Weights of a small contrastive image-text model.
Training: adam_atan2 at rate 0.0016, 9800 steps.
Data: trained on seven-segment displays showing three digits, 195000 training examples, 12.9 epochs.
Rows from block 4 of the text encoder, named by matrix and row number. Each number is 128 + 32 x the weight over its row's rms, rounded and kept within 0 to 255. All counts start at 0. Numbers have three digits each. After the name is the row's rms in percent of the matrix's.
# v: attention value (text_encoder.blocks.4.attn.v.weight, 64x128), inputs 43-85
v.0 091:162110173148145092110134071134119168112147099107155098103170106050083122162168110159117131112117124087141159163149125076108095098
v.1 079:155178141042098108139030153155090127082163174143172128198156149145131125119122140120197086124136162112086138167097093144114140113
v.2 137:130147178126103124099113094147110175132162103076172086103139110076136100170153151161172131110138087112102153199119136095095102158
v.3 088:137185136162187079121106094128134080077161115122119124168118139186151136148120110135235095045153150168155078102130096147134114155
v.4 122:097162126068065150135098182161120145125129172163128126190133148155122113129112153115121128194140154152146172168068142183152167148
v.5 097:116136105107101157126086198170140079078105166171113192177148156178120150123089126092116128166127137136163130113077100150165182125
v.6 071:132073099162128112141188120063138151170096120120140126076096087122127132107151127148075127100124113112168105109197149121132116132
v.7 056:119113115123101072103128117079155186161126105142149130096153106107149158123149151150138128147081120106174056158154168074127093145
v.8 119:125158180080085115114033105148087132108164128126169133130168119139170124116107129142180109084115139160150154185109134150083156112
v.9 082:127161106171151135134134204161172092059091138142087162197100158152124145128121128100140157123155131123139125093140077161146129141
v.10 080:123125159149150103106159058078105155165170085065134094074167110091105121170174118147114127106127120136086141133168146074093115119
v.11 079:105126092206190118127204095100163107123147110133056154110122123133127121107134090105074133096134106153153132102141138141113109130
v.12 082:176091096179172064115153081066141113203118100108153107076108095106140160151136107140088135107100112103140094086203133118105122097
v.13 170:119134191142113096096096072146105159127163087083162095075139107077143105157148136158185155104124118143116149198141139096082122126
v.14 131:124133074125104161155122176128134105115098160180106171192116158167118153094107105104064128178136148109162115094102130166152170106
v.15 124:077075092120141104123168145096134099180079146160114134143119107156126160110114129107020133178093120132091105086192157161146160109
v.16 101:129135126138133143139137185137129165101154133108117133137145192118161133137125162131173101106161106147160078160086068128101122173
v.17 121:106103134147123090095134070135137067124105157096112115120112097117099138139135139124079139159062134083105129127189137068118132091
v.18 089:068122142113116139114140181085153128154090171119119093154171110103106147102114155135098178147127228135109126165148148149121097128
v.19 128:076123117154136138130151124096118078167065204112144102154156100163092148146110155121098161131079163134091151123154162117154094108
v.20 109:212115141141149091138109074140138087048183103128148159111086113174147125149105083123173103110138050164144154081115104114135111099
v.21 050:079103202152095170133128156094119129156137104087132155105145122126096101116122191099128136108136155166124085164137097136172126113
v.22 119:168097143154125097104108046155107096117154091121135137075118097086114121123136084114095121152104102104110128116159148066135162098
v.23 105:141127160146118124147124107135136127078214096099131169103202106136195148128099110130132092099142111189166157153149102079113141131
v.24 111:169133123112125146154111181135131167100151143140123148164117152158147114112123133127210084091196131144130101113095073175094091159
v.25 134:140111167142147078096125045154125115087170071113131136085128107098127122125155086119107126135079093131119124105178126063116152086
v.26 044:157147105121104112131122104169123100131114090108111113169088149072114126146082145110089151126114053078145140097170060132173128128
v.27 117:157154100132113159165147217116136164129131143145123157152103166150124127108106137146157105101200113121143128149062102187154111168
v.28 040:111116160106118098134069087126154123163115101104110193100107144154053099098100119102138117131116178139112089176080094132138098099
v.29 102:152133187118131127147131078147140138091199102089108164089162142116180149111125138150162101075146095165168122153139066115100154144
v.30 075:076133178082123126135133113111109157123101156135107141144186131149111142124150164141106173113132255136093106160122159130115130133
v.31 131:092121142135126119131145104108125070157066192127128096150168083147077124140106129123054160143062181115110151124162187110148098103
v.32 127:100185065167107182179175194112148113152098146132135147155070181133113120081124132103112180175157151130181153141124179115173127129
v.33 152:159128068166134127170166171103175122157128116145168129166125152143130111148154101130100161157173120203158182132098155159156074162
v.34 150:135101149147138102179119092125121090188119088119188104078167116151188189081131091086128098153119139180118126097137166115171136158
v.35 038:107153125168078108124017142081157117102095109113106048119114091132108133162145139103163094094146174132110103081162150099180161100
v.36 111:150169087129093116198116146127141086195104182137150113157113151159149166069107149094126094177156096134162127137119165128152142176
v.37 067:074100068111136146139131196127176137105125136153136159119033146136107116167140082137124173170140105111100137128180150074168136093
v.38 135:166147070131132083185142181124185120164098147125182131183112140140120139115142131146115108182183097158154165117092154141140089182
v.39 130:112127149102133166072142173150110171058132099116067157111098163090111074164134131172162195096128155122144119145105103138108150105
v.40 082:103072130109158127053118091142101131082156116127056178097126115094111133128146111156126168089103141107138110115158083141104162078
v.41 042:158131133108146111149158073255091144117150112082083153169125152113098156139103132136132151148188165070178175130130152111158155074
v.42 118:115188085166088140198116112097138101220067199133156114157130121144128164076108156072079117186105126098153124132143155154144130128
v.43 090:148121165125153093151079090145126095207110159109165086094167089140139165120152145102128061141128115121106109105121126128107111149
v.44 139:159058160084158075104140146143136144081143051110133129098136104127149087186143107174117126129164097192099135102104105120131140159
v.45 122:146075181108149124037135063172100143060184113125116164103171076097116115174151101158134125067064141142088116108151108119078132073
v.46 145:180092132130163054131126080127149108147140086133188125093167110138147156137178103116110101157142119169089132080121136145149096135
v.47 149:090159105124101154116170203130134152090113129134068119181085176105107077149110129171124189111169130115164128170094096143126129112
v.48 059:157183167151195149102170076075111135119143120173118128132170103172154127127156165109151092053105170144168139126126106156202125108
v.49 063:184128153108177129096065094117150163063150122129110128115187135137143125112133116119144092000120078103151168136072059099089139120
v.50 071:095128165096070136126104188208147151156118151110193104131066113130101139132129170132149128163136132103126148132112101136142127120
v.51 063:110161153085128115134093137152142134116162120073095143165080107131121136125099124135096149064130175014108126122116134108126120110
v.52 056:125180087168158138141180114060129080134101148165144167141128169155137112137109112101133157143148229175132135135119182208171138095
v.53 058:175131174137122164121088121176119178160109156137121022144146146165075124098128112160139136149169186151147154116106107126097135111
v.54 077:129140101141124091128103115100103125130102161088125136148063131147126142126131111120124135173144171097125087158157138119062129096
v.55 074:157161136162154074129107114053119137145123173117162088165140140134171129142103120144145126076137177061135095150136139089071124125
v.56 044:119139119091105105175152166169137057145127154114187094117121143114167102160141088138143130094139140113150128138105144185177119165
v.57 056:148121149122090144119082114122132168058140083184132142077225089135136160152178092149111138107095112124102155100173109161112153135
v.58 076:161101135151136095142149221181140123112118165122136111170109140160051119120114120146123158162133111133091175161101102117071093123
v.59 053:114105149125139093116187178107151136088173158129126123199109128143100100142143124095121119126148118107116165156118096140047048137
v.60 074:147094063156130138120201186065134124141097147146140191142085171136101137118123095152113092207164176177117101112123175174132114139
v.61 091:124072050152112155139132094145127118142112133163152170125145122106106124138168115137097179241096143135120159099162189095118165098
v.62 074:159145150123128147104088120076118155060122086114059143144167141112201136124131140123153100004127094092155095154118085132151172115
v.63 071:161200179139151105126153104088100073115116160134146084138169122158187116134078137106165038045155155150143087161109107158163120134